{
  "dataset": "rendered roads seen from a driver's seat, with toy cars, trees and houses",
  "image_size": 40,
  "dropout": 0.05,
  "pooling": "class_token",
  "init": "torch_default",
  "max_steps": 16000,
  "final_lr_fraction": 0.1
}
Rows from block 2 of a small multi-label image tagger, named by matrix and row number. Rows with one number belong to one neuron. Each number is 128 + 32 x the weight over its row's rms, rounded and kept within 0 to 255. All counts start at 0.
After each neuron's rows are labels from the 100 images, of 14976, where the neuron reaches its highest value: "top examples" is what is common among them; "lies over" is the class under the peak. Only what is clearly more common there than usual is listed. The data: rendered roads seen from a driver's seat, with toy cars, trees and houses. In brackets: how many of the 100.
# fc1: MLP up (model.blocks.2.mlp.fc1.weight, 1536x256), inputs 172-255
# fc2: MLP down (model.blocks.2.mlp.fc2.weight, 256x1536, transposed), outputs 172-255

fc1.66 [115 111 131 166 110 105 150 122 164 116 160 170 179 101 143 156 152 111 138 122 125 123 138  93  86 112 156 114 136 129 100  80 156 117 143 127 158 152 135 124 135 140 104 137 114 127 135  83 164 107 170  90 111  89 112 142 107 129 101  52 175 106 146 147 111 139 153 161  69 101  72 152 135 121 179  75 135 130  75 105 108 157 160 192]
fc2.66 [ 48 149 160 200 117 146  79 146 180 129 119  84 124 170 126 148 149  78 156 107 173  96 141 130  99  91  87 134 135 135 112 123 132 121 109 137 156  93 121 126 167 133 168 147 111 143 151 183 121 203  98  70 105 112 110 120 150 154 142 146 170 176 137  88 178 124 131 164 179  65 121  95 117 164 123 192  74 106 100 149 129  66 132  89]
top examples: pine (75)
lies over: sky (86)

fc1.3 [130 119 120 145 100 118  70 119 164 134 140  77 144 111 162 124 147 132 150 104 127  95 104 112 133  63  67  68 142 118 158 166  62 124 165 105 109 127 145 145  68 124 181 146  87 144 137 131  97 128 120 167 131 113 197 107  92 137 118 128 147  63  39 119 130 103 101  93 160 182  89  99 177 130  82 153 172 151 154 136 130 177 163 127]
fc2.3 [164 133 127  68  97  86 195 128 113  78 174 140 105 138  47  95  97 166  94 139 110 192 189 130 122 118 112  99 150 114 176  95 200 176  89 162 159  76 133  98 154 149  43 159 195 102  99 141 178 109 130 114 152 168 161 157 151 151 151 106 109  87 180 110 125 106 117 165 153 127 102 127 115  99  84 117 161  88 199 138 109 126  91  83]
top examples: dusk (87)
lies over: road (100)

fc1.617 [137 129 150  99 113 145 106  90 169 191 178 151 111 143 125 105 118 151  94  85 123  84  96 137 106 147 131 136 157  47 136 155 181 106 127  69 103 125 133 119 132  90 139 169  94 126  95 148 112  93 159 106 115 109  19  67 107 136 134 115 190 139 155 119 126 155 134 164 121 148 149 109 145 131  84  70 197 112 119  50 110 113 122  79]
fc2.617 [129 137 161 185 183 150 101 235 195  76 128 128 108 126 108 150 142 158 144 194 123 137  64  82  83 155 119 112 151 132  88 155 133 120  99 141 106 106  94 147  89 154 154 161 142  98 150  49  60 107 142 113 141 167 117 154 116 142 117 146 108 153 166 120  68 151 141  98 101  87 140 157 135  97 160 150 166 155 196 167 155 155 119 157]
top examples: house (69)
lies over: house (59)

fc1.458 [181 137  90 108 126  92 101 106 135 137 148 114 134 113 140 135 108 182 173 102  95  89 113 155  86 121 144 110  99  99 173 146 146  98 191 105 146 138  78 133 138 136 117 108  78  75  77 134 125 173 152 119 183 185 131 198 134 103 148 101 175 168  99 117 133 104  77 124 107 135 148 121  98 126 152 110 133 128 181 125 135 167 223 130]
fc2.458 [159 176 102 121 132 137  99 159 173 168  94  82  94 161 113  95 133  33 138 121 161 108 114  40  98 153 122 152 162 120 129 183 152  98  72 105 147 118 162 144 153 114  86 160  93 141 137 109 146 140  96 155  96 156  96 120 169 132 193 116 138  96  76 163 135 182 158 119  77 140  61 184 131 124  93  80  90 115 143 171 170 137  97 130]
top examples: bends right (72)
lies over: road (100)

fc1.679 [163 160 143 137 160 105 119 113 184 100 143 145 102 143 112  77 199 114 103 125 154 106 151 137  40 171 101 142 143 110 181  37 161 120 139 131 130 161 117 140 117 168  93  86 161 148  60  93 151 140 102 176  57  39 127 120 119 163  92 105  93 122  98 108 140  95 125 134 168  43 118 128  80 114  67 173 131 159 171 161 116 131 165 143]
fc2.679 [109 127 136  75 176 106 127 149  86 156 139 117 122 120 150 125 143 156 149 134 140 124 104 124 145 153 130 161 113 144 167 190 127 180 127 110  79 116 113  89 151  97 158 171 100  95 100 119 118 193 131  88 155 152 125 150 105 136 139  54  95 152 134 120 151 161 155 171  96 148 147 125 136  87 177 144 109  67 114  85 167 132 148 112]
top examples: dog (58)
lies over: verge (51)

fc1.232 [107  97 173 130 112 125 190  92 138 147 129 130 156  98 119 130 129 112 174 153 134 126 122 117 100 152 151  50 111 117 179 147 130 107 145 162 153 134 180 120 136 156  97 164 176 134  90 109 145 133 167 112 196 121 128 158 103 151 123 164  39 125 148 115 121 146 118 122 104  76 132 134 152  94 106 117 195 103 107  76 174  98 135 180]
fc2.232 [ 96 137 154  75 125 111 129 136 119  98 155  92 109 108 135 152 162 142 110 159 105  75 142 142 106  80 145 149 174  83 133 143 124 180 150 161 160 128  80 138 148 106  95 102 139  83 138 145 140 141 122  90  59 139  76  97 162 189 111 155 205 105 165 173 128 161 176 156 125 111 150 124  83 137 134 102 153  99 126 178  58 132 139 119]
top examples: car (85)
lies over: car (39); verge (35)

fc1.496 [119 112 119 127 207 109 139 150 115 174 114  92  70 151 127  69 204 154 110 111  68 101 119 153 111  95 150 129 142 124 107 152 124 183  72 138 124 134 118 137  99 142 103 145  89 129 155  93  94 108 131 141 102 153  67  88 120 106  97 110  58  87  82 177 145  80 176 166 135 123 172 109 139 150 180 156 129 186 122 168 201 114 136 100]
fc2.496 [145 180 115  86 189 113 104 109 130 116 105 163  96 140 132 131 118 133 139 131  64 143 121 143 158 152 126 141 122  86 137  98  91 142  52  91 138 152 148 156 109 132 144  73 137 183 167 173 110 113 162 180 119 154 155 118 175  96 142 124  81 166 162 121 127 175 120  71 160  88 120 110 138  64 138 144 144 110 136 122 157 100 112 152]
top examples: bends right (70)
lies over: sky (60); verge (39)

fc1.589 [121 175 143 148 131  95 152 128 139  99 188  64 140 149 128 100 144 126 149 155 131 114 154 121 104 107  76 124 164 172 140  99 206 207 116 125 182 113 133 124 120 163  55 114 138 139  92 169 107 144  62 133 121  98 114 140 157 145 142 137 159 127 110 138 112 114  91 139  88 119 100  88  95 172 100 155  63 176 129  92 118 141 180 114]
fc2.589 [143 118 120 140 192 112 147 158 104 177  97 138 150 134 166 160 150  99 144 169 163 181 112 126 164 120 140 161  87  72 144 119  84 155 200 160 135  67 163 114 116  72 156  67 104  77 139 132 154 142 156  79 142 168 153 120  97 118 154  77 101 113  96  86 179 158 125  93  93 172  82 125 119 112 121 162 116 109 158 130 170  85 100 108]
top examples: dog (90)
lies over: verge (88)

fc1.130 [138 138 135 152 118  80  83 125 139 185  96 135 134  95 145 122 146 109 111  95 115 209  62  97  93  77 114  79 176 152 190 112 116  77 116 136  99  69 115  94 128 157 132 150 146  94 125  78  53  71 103 127  94 136 134 119 181  99  96 141 147 156 146 106  46 177 131 116 175 154 141 167 147 159 109 155 122 149 136 106 180 101  76 124]
fc2.130 [134 141  83 155 132 190 126 195 102 130 111 115  90 111 138 140 128 131 144 119 164 148 103 107  64 105 167 190 181 105 137  91  73  91 115 161 158 101 130 131  55  82  95  95 120 131 118 110  60 122 138 141  82 119 121 130 120 138 119  93 129 155 124 134 113 133  62 173  81  94 152 168 160 121 176 116 126  97 176 142 125 115 121  98]
top examples: house (71)
lies over: sky (90)

fc1.284 [ 79  92 131  92 157 120 150 164 130  83  94 150  99 109  86  83 101  91 105  92  74 133 136 140 129 118 155 134 107 157 153 101 136 128 126 108 161  56 113  83 125 106 103 117 119 108  80  91 101  86 136  94 194 128  97 131 109 136 112 167 105 195  94 171 123 141 129  92 137 132 112 139 165 113 108 101 125 179 155 114 132 120 132 146]
fc2.284 [178 170  88 202 121 152 133 136 132 166 136  57 164 115  89 148  61 166 138 105 122 135  92 158 110 132 129  86  96  94 161 119 114  96 141 138 163 193 102 151  74 157 146 131 111 176 149 162  94  87 172 167  91 144  87  41 127 151 127 159 125  68 133  98 109 178 165 123 112 111 134 151  73 112 143 131 113 138  66 140 106 164 110 177]
top examples: house (92)
lies over: sky (82)

fc1.750 [123 125 159 139  84 143  40 144 109 136 178  92 103 181 121  54 123 154 136  70 115 142 118  99 158 125  95 132 154 142 211 186 181 139 153 174 149 145  99 155 109 136 170 178 122 131  83  87 121 198 155 106 165 181 115 104 177 149  99 137  82 190 113 139 121 136 156 151 155 102 177 157 125 144 141 102 131  77  82 107 153 176 163 135]
fc2.750 [173 120  84 156 182 137  92  60  66 135 107 141 174 156 119 111 125  79  68 174 113 155 173 108  84 111  85 167 122  60  78 132 170 144  74  67  91 158 162 113  69 117 133 152 123 123 164 175 131  58  68  76 126 150 116 174  82 140  90 153  98 134 119  81 128 117  99 125 138 163 123 111 120 108  94 106 156 139 151  91 112 123 130 137]
top examples: solid white line (82)
lies over: marking (90)

fc1.135 [107 133  75 135  93 172 102 177 129 146 133 174 159 147 156 173 166  35 108 178  61  81  48 114 115 127 134 118 114  89 142 161 157 136 129 110 167 156 146 160 124 114 197 150 182  94 169 102 136 195 136 159 161 150 153 151 173 141  87 118 120 121 119 136 127 101 168 179 119  62 135 102 109 134 115 118 114 150 152  97  89 183 146 146]
fc2.135 [150 105 100 105 125 125 115  68  88 144  99 127 145 139  90  95  70 152 174 106  91 144 179  67 180  52 117  68  66 144 105 173 112 110 111 115 117 142 129 161 111 124 120 176 132  92  76 147 200 125 148 156 113 130 140 138 127 131 140 116 130  82 141  84 163 161 129 101 192 113 120 126 116  93 124 137 135  98  96 161 185  94 101 148]
top examples: pine (91)
lies over: sky (69)

fc1.545 [136 105 128 186 128 154 124 153 103 133  48 126  72 125  95 109 121 103  82  97 177 110 161 117 186 117  90 145 125 109 104 110 116 140 135 149 159 143 110 168 147  54  92  94  74 151 133 193 126 124 165 115 119 182  95 132 130 161 100  87 118 139 127 124 131 139  92 170 141 158 162 150 131 129 106 101 120 130  95 159 146 126 169  71]
fc2.545 [117 112 153 129 148 132 190 110 108 145 145  98 214 176 119 112 140 164 124 133 111 170 102 151 129 105 133 175  99  78 122 153 123 156  99 136 155 169 173 111 109 123  84  57 120  79 152  72  88  69 136 150 125 129 107 154  96 145 117 131  87 118  89 111 128 140 126  93 156 110 136 102 102 102 107 175 160 171 167 101  90 178  96 109]
top examples: car (100)
lies over: car (97)

fc1.631 [128 124 136  91 153 146  77 106 102 131 162 134 182 135 107 163 116 130 132 107 158 135  70 125  85 157 127  93 119 112 141 124 153 129 132 180 134 168 161 128  91 137  93 105 107  49  99 174  72 227 143 109 110 149 154  85 202 138  95  63 159 176  95 136 133 126 154 158 180 142 126 110 128 158 108 141 160 164 123 122 137 146 105 148]
fc2.631 [197 159 171 195 137 138 130 126 137  99 102 161  99  94 144 123 161  80 180 144  84  94 110 115 136 120 135 143 139 124  96  98 127 160 127 107 154 136 109  80 132 149 127 145 199  71 133 113 130 128 144 215  92 147 117 158  87 183 145 112 175 190 124 120 135 159 145  98 145 139 112 142  96 127 121 113 163  89 158  37 102 124 113 133]
top examples: bends left (80); dusk (75); vehicles: zero (39)
lies over: road (76)

fc1.734 [184  83  90 176  95 154  96 126  80 129 104 192  77  78  99 120 158  83 151 124  97 152 205 139 163 113 124 124  92 207 152  82 144 162 118 152 149 101 105  68 119 122 140  88 102 104 108 145 157 156 147  87  98  31  95 172  87 129 211  95 110 155 143 110 112 108 153  71 114 186 154 162 136 131  91 110  71 103 130  87 135 120 165 139]
fc2.734 [144 128  71 131 147  67 121  93 106 118 118  66  90 128  97  89 112 144 200  97 158 153 116 193 153 175 152 160 154  86 175 175 152 116 160 148  67 143 153 158 104 133 120 147 134 135 177 166 114 117 146 141 152 202 171 154  91 128 119 120 106  85 117 108 161 114 201 105 120 150 141  92 122 126 178  64 177 109 156  92 100 112  71 154]
top examples: pine (100)
lies over: verge (56); pine (44)

fc1.690 [ 59  94 168 114  66 178 143 210 153 130 119 116  68 139 141 138 133 161 100 142 112  99  70 133 115 107 159 120  86 109 144 161 168 135 132 125 110 195 125 160 130 106 143  89  61 123  69 124 127  91 141 153 159  95 184  15  92 162 103  68 140 178 154  93 166  92 144 164 119 121 150 206  90  88 144 181 128 118 179 121 117 174 137 141]
fc2.690 [174 177 122 147  70 223 112  93  75 117  68  76 155 128 134 120 105 127 152  96 168 160 180 131 189 126 151  76 127 111 106 157 173 127 103 118 158 164 122 111 129  99 109 142 163 161 132  90 141 176  88 171  86  88 145 136 150 131 160 143 140 108 123 103 123 100  86 111  60  97 115  70 162 116 125 170 126 104 138 110 108 164  73 105]
top examples: straight (98); vehicles: zero (34)
lies over: road (97)

fc1.448 [136 179 143 158  85 170 149 188 126  90 117 119 142 116  73 182 179 142 163 166 125 135 135 135  86 121  93  88 118 148 186 140 140 149 189 201 129 142 121 181  80 151 126  91  91  43 167 126  90 128 130  69 135  69 122 107 167 137 125 139 135 115 118 128 139 165 104 118 101 122 128 100 207 107 186 108 169 139 140 101 118 192 101 172]
fc2.448 [ 96 119 180 132 157 118 150 105 118  89 137 143 156 208 118 103 122 119 158 100 138 109 109 147 139 117  92 142 155 124  82 101 120 111 161 122 140  88 115 118 129 174 114 128 155 168  98 135 118 167 108  83 110 132 114 138 110 113 130 136 186 123 126 179 191 114 129 137 160  92 168 179  73 191  76  93 138  74 129 112 153 111 130  46]
top examples: pine (95)
lies over: pine (92)

fc1.133 [186  95 118 114 138 112 203 129 138 129 152 178 125 130 100  86 151 128 112  65 130  91 148  61 101 135  56 160 136 103 202 110 114  84 163 116 199 114 132 172 164 122  89 136 155 156 128 142 139 166 157 109 101 134 162 144 166  93 111 129 178  84 132 181 149 162 123 184 103 104 198 100 137 115 111 106 143 133 106  80 145 135 176 123]
fc2.133 [ 48 107 171  98 135  85 109 110  74 158 153 131 149 198 159 171 104 114 111 149 140 114  70 142 190 115 133 124  82 133 114 183 165 186  86  97 155 167 167 159 121  80 176 159  92 117  98 141 148 105  93 137 140 119 124 115 114 164 142 166 155 146 141  95 161 138 131  59 169 105 112 149  99 112 109 182 114  77 106 102 139 101 115 151]
top examples: line: no line (56)
lies over: road (99)

fc1.307 [107  75  99  76  68 141 110 144 128 127 127 133  92 135 132 130 112 140  94 125 104 135 131 126 144 145 125  87 153 136 134 102 179 162 128 113  80 132 141 134 115 154  73 106 156 115 101 112 116 211 155 146 145 129 100 139  93 116  87 123  88 102 156 186 122 163 140  84 153 114  92 148 125  65 124  99 140 150 171 144 113 150 149 136]
fc2.307 [125 153 145 160 137  64 121 112 167 106 120 129 156 174  87  71 178  81 120 125 114 132 139 143 141 147 129 180  99 137 140 140 141 108 165 139 155 130 162 174 165 105 215 114  87 202 145 152 106 123 172 133 112 133 185 163 177 157  95 136 115 106 100 149 172 153  83 130  78 109 146 109 141 131 136 171 107 112 118 103 201  69 138  81]
top examples: car (97); vehicles: two (73)
lies over: car (87)

fc1.203 [134 138 141 111  93 158 105 149  97 117 163 142 123 174 155  77 159 145 195 110 154 176  96 128 140 158  72 110 102 156 177  89 127 130 132  93 139 161  75  59 105 137 134  99 147 141  86  77 106  95 191 128 141 135 113 166 116 100 111 130 125 194 113 108 141 134 104 128 129 117 158  77 115  94 174 148 144 163 141 119 141 165 126 115]
fc2.203 [136  47 162 132 154 160 165 106 157 126 149 150 122 169 170 130 131 111 170 135 125  67 113 141 104  93  81  99 125 160 106 161 115 121 133 166 123 141 157 158 184 156 207 108  95 161 197  83  71  73 120 121 141 126  90  81 141 131 155 143 131 113 153 136 110 105 159 136 144 174 108 138 106 157 147  78 135  87  84 180 134 117 154  63]
top examples: dusk (98); solid white line (78)
lies over: marking (56)

fc1.703 [108 192 138 115 119 166 149 132 156 158 151 120 112 134  81 169  75 120 183 130  96 141 193 120  52 132 109  73 131 130 117 146 144 149 129 178 141 128 170  82 171 174 103 103  97 170 139 139  70  97 150 127 125 178 141 168  91 122 155 130 129  94  86 105 119 141 165  97 112 103 118 143 140 176 173 125  93 140 120 135 105 141 196 104]
fc2.703 [148  93 118 127 123 181 170 159 156 132 116 122 154  92 159 108  87 158 110 138 134  93 115 106 179  71 155 135 116 188 134 100 120 132 101 166 100 139 106 122 177  70 155  68 113 109 187 143  98 198 148 142 126  74 115 123 147 167 133 127 164 167 172 158 109  61 121 108  72 154 104 189 133 152 142 157  80  37 118 175  86 124 118  91]
top examples: dusk (65)
lies over: road (100)

fc1.648 [137 164 148 150 136 177 159 137 102 150 120 113  69 163 155 125  83 134 181 128 108 122 156  58  80 117 106 167 106 176 171 124  91  97  99 117 170 121 132  56  62  88 100 136 125  73  77 149 150 131 148  96  61 153 109 154 137 104 115 137 102 100  89 119 104 160 161 196 118 113 168 170  66  66 133 146 140 108 158 167 113 178 134  99]
fc2.648 [122 132 110 161 156 101 125  84  95 117 145  91 138  97  79 151 147 122  88 130  89 201 122 163 134 158 133 140 104 139 157 176  50 107  96 150 138 185  80  53 112  97 137 141 134 143  97 124 175 120 137 118 137  85 156 165 117  78 147 155 174 123 100 147 104 142  88 152 193 166 115  99 133 136 156 126  94  66  69  97 134 159  78 121]
top examples: straight (100); double yellow line (62)
lies over: road (98)

fc1.189 [133 150 110 126 160 102 112 121 151 129 163  96 138  84 140 143 131 168 111  62 117 224 138 173 134  92 113 112 145 107 133  77 116 157 156  50 166 129 149  83 136 121  97 116  87  93 143  99 117 111  97 161 186 168 155  52 167 125 145  89 151 181 141 163 120 204  95  97 134 159 123 140 147 125  98  99 144  62 165  72  96  91 124 117]
fc2.189 [109 139 117 101  89  51  88 123 120 131 110 130 146 131  81 129 157  50  86 154 167 111 172  66 106 120 138 118 142 117 121 129 148 187  83 146 107 165 126 183 115 136 112 116  83 133 109  88 100 140 159 115 117 145 118  95 150 109  28  92 134 100  98 151 194 110 156 119 139 148 116 128 113 111 155 110 153 170 130 140 129 136 153 154]
top examples: house (60)
lies over: house (46); verge (35)

fc1.354 [132 130 166  94 102 168 115  43 118  89 193 124 128 123 182 118  99 116 154 109 119 140 209 139 120 126 175 127 138  56 135 143 166 130  82 139 123 151 167 125  93 129 127  91 108 124 128 154 119 132 147 172 126 166 158 144 111 104 117 169 118 138 135 139 131 132  59 167  47  36 190 144 136 123 152 145 108 146 147 133  95 103 120 152]
fc2.354 [ 96  99 150 176 132  73 150 187 161 137 155  81  96 165  78 103  95  91  88 137  70 141 109 110  93 194 171 181 146 137 142 129 100 149 175  90 139  83 122 184 128 155 122 114 128 148 140 123 114 103 121 129 149 215 200 117 159 119 101  93 130 152 176  70 103 136 161 124 150  98  93 167  87 149 145  93 125 104 164 122  74 139 120 109]
top examples: solid white line (71)
lies over: marking (57)

fc1.190 [134  97 148  66 151 149  84 132 142 111 155  96 144 118 113 129 129 157 165 104 127  87 102 124 130 131 143  71 149 152 128 148 150 114 129 133 136 130  48 146 106 113 100 141 148 136  90 149 105  58 125 178 129 109 133 101 164 153  93 179 106 163 157 145 157  81 171 147 156 124 210 165 182 176 119 107  84 186 127 139 125 115 125 144]
fc2.190 [118 143  64 113 150 135 109 118 132  96 171 161  55 182 115 133 142 176 137 144 171 154 127  82 141 179 121 164  99 129 175 118 132 101 136  97 163 136 149  57  96 120 181 145 101 105 163 110 128 143 172 125 178 145 124 152 177  75 137 131 151 151  80 107 101 158 134 138 158  88  54 154  84 127 106 148  77 122 107 129 191 142 148 197]
top examples: solid white line (67)
lies over: road (68)

fc1.756 [ 64 126 162 183 133  88 174 123  90 153  95 134 127 155 146 103 190 104 117  90 120 117 136 139 152 118 135 120 160 125  92 108 117  77 120 162 128 120 110  80 158 155  76 100 127 134  83 142  89 153 198 137  79 133  91 113 117  98 118 163  96 117 117 110  82 130 187 189 129 148 114 132 156 145 130 161 140 165 116 150 152  99 170 158]
fc2.756 [159  87 151 118 130 140 140 158 136 119 128  93 117 127  95 204 128 137 131 190 144 128 137 149 107 136 147  93 107 138 138  72  82 153  67 157 178 117 162 176 152 135 136 111 148  55 121 121 193 126 166 106  76 132 111  92 128  85 110 143 140 111 129 172 115 175 142 115 176 129  98 154 128  78 145  70 177 146  97 182 115 110  96 141]
top examples: house (98)
lies over: house (59)

fc1.169 [148 170 126 153 151 121 123 141  71  67 124 156 113 125  88 152 139 104 133 177 147 130 152 131  74 166 126 110 162 110 106 113 140 133 162 125  82 172 130 146 123 120 126 100 120 134 154 140 132 167  95 181 169 124 190  69 191  96 142 163  50  50  83  94 164 139  68  86 124 118 152 141 128 129  87 153 148 134 139 115 141 121  69  83]
fc2.169 [173 134 150 139  69 145 142 192 134 121  85 144 140 137 122 111 137 153 150 126 131 111  73 113  91 159 126 105  44 124 111 154 137 100 130 185 133 156 110 122  51 120 121 129  95 156 151 138 155  70 112 136 140 147 146 186 118 131 160 152 166 176  88 194 102 118 101 114  54 161 135 152  75 102 131 121 156 111 158 139 118 131 148 146]
top examples: bends right (72)
lies over: road (100)

fc1.470 [ 75  65 116 130 108 161 120 145  82 125 158 110 141 169 128  86 106 121 162 156  86 170 111  80 124 194 129 141 204 111  99 143 128 103  74 121 103 168  85 113 166 129 111  74  53 164 180 116  78 161 144 108 157 148 169 143  99 150  96  85 158 149 113  85 144 122 106 120 146 121 172 156 126  91 122 137 125 122  98 148 187 202 102 156]
fc2.470 [222 117 172 162 156 140 117 149 132 113  93 132 139  71 195 105 169 171 175 125 136 123 100 124 132 116 140 169 117 133  61 135 132 109 150 169 155 152  87 119 102 140 125 145 177 150 163 105 153  98 113  88 135 156 151 149  77 124 117 142 146  63 117 158 141  84 102  78 104 134  52 109 157 122  98 163  93 132  86 121 138 158 165  74]
top examples: straight (99); vehicles: zero (35)
lies over: road (100)

fc1.125 [122 129 111 189 158  68 127 141 151  82 213 139  84 167 152  83  96 102 128 189 107 107 178 123 196 143 127 187 109 147 107 117 119 132 167 161 201  82  92 107  67  75 148 108 138 194 139 109 151 152  89  86 146 128  93  89 141 131 153 132 170 208 184 101 140 114 123 142 115  63 111 175 123 198 111 166 109 112 103 117 116 174 105 163]
fc2.125 [136 156 133 164 137 128 125  75 161  92 112 107 114 161 129  80 165  77 116 157 155 206 135  80 120 109 170 169 150 188 141 139  93 145 110 118 198 116 155 138 125 171 166  99 108  70 160 116 125 166 141 142  87 144 125 123 135 159 158 124 127  48 108 112 168 143 117 138 148 166 149 102 161 158 101 120 125 153 151 154 222  87 102 104]
top examples: bends right (70)
lies over: verge (55)

fc1.471 [146 117  41 139 128 118 126 121 138 190 110 109 145 131 143  94 103 103 129 122 141 115 139 111 175 183 106 172 176 145 131 123 143 147  58 108 143 127 108  77 161 141 126 140 123 186  66 107 152 147  78 172 118  77 163 108 161  96 164 216 169  64 186 129 109 178 137  85 116 137 143  65 192 149 142 101 115 152 150 133 151 113 112  71]
fc2.471 [122 123 141 132 116 115 144 134 227 108 162 116 103 135  81 150 122  71 125 138 144 177  94 120 123  68 124 105 133 106 190 113 107  82 170 135 154 108 145  93  58 151 174 105 166 120 121 171  73 108  98 151 133 125 104 157 147  92 157 132  92 154  41 138 132  87  99 112 193 133 110 150 146 116 147 111 102 140  79 111 139 153 130 164]
top examples: bends left (65)
lies over: sky (88)

fc1.443 [190  66 134 119 163 164 168 180 160 151 184  86 140 141 133 100 122  67 155 145  51  92 120 135 129 144 176 161 139  54 162 116  88 101 159 156 114 147 122 131 151 154 100 141  89 114 181 111 145 160  86 150 185 116 116 138 139 120  79 131  93 130  92 103 105 163 127 119 147 140 131 136  97 141  94 136 122 135 126 102 196 118 119 111]
fc2.443 [ 26 188 159 112  55 157  92 106 134 144  95 189 136 102  88 164 122 130 145 105 120  99  93 140 118 115 128  84  98 150 114 112 139 187 160 124 107 115  90  89  97  90 127 126  96 163 128 159 193 108  97 125  88  57 100  97 118 176 138 148 119 133 125 129 125 187 103 123 188 185 152 121 123 157  87 108 154 136 154 151 108 203 103 117]
top examples: bends left (77)
lies over: road (83)

fc1.101 [ 86 145 165 141 110 109 101  77 134 163 147 147 127 104  98  71 155 155  93  83 108 178  81 161  65 140 172 172 113 117 105 115 130  88 146 184 134 109 100 116  96  95  77 139 112  98 146 184 162 117 142 104 110 130 134 149 123 170 127 132 136 161 101 113 181 103 180 144 118 137  36 119 135 178 142 163 101 124 132 120 133  70 165 167]
fc2.101 [118  88 128  88 116  82 106 186 140 205 165  98  87 110  93 139 104  81 133 151 121 104 222 147 176  70 120 129 127 167 165 132 113 197  82 100 137 164 165 143 118 154 153  65 143 110 112  97 148 101 103 211 130 147 136 133  91 174 154 131 151 101 169 144 146  85 152 106 172 155 128  68 150  96 133 117  84 110 156 129 164 107 131 151]
top examples: bends left (84)
lies over: verge (88)

fc1.210 [178 155 110 148 168 123 133  82 127  70 231 104  98 129 174  74 127 148 130 104  99 145 155 163 122 118 111 131 159 102 156 156 129 137 159  98 101 132 181 124 128 128 154  98 154  95 108 108  89 127 126 156 153 145 139 138 136 145 140 143 150 179 104 114 148 196  90 129 112  88 144 123  73 100 150 159  86 176 173 171  83 114 132 111]
fc2.210 [128  92 158 154  85 160 128 140 158 130 107 129 141 126  83 137 122  99 123 118  97 127 158  65 123 189 123 161 205  99 126 178 158 174  90  90 152  76 132 153 135 133 158 149 125 142 128  70  58 123 132 130 199 162 117 121 181  78 138 117 128  96 136 144  41 103 141 167 130  87  86 162 151 183 158 123 122 107 128 136 143 155 131  86]
top examples: solid white line (63)
lies over: marking (39)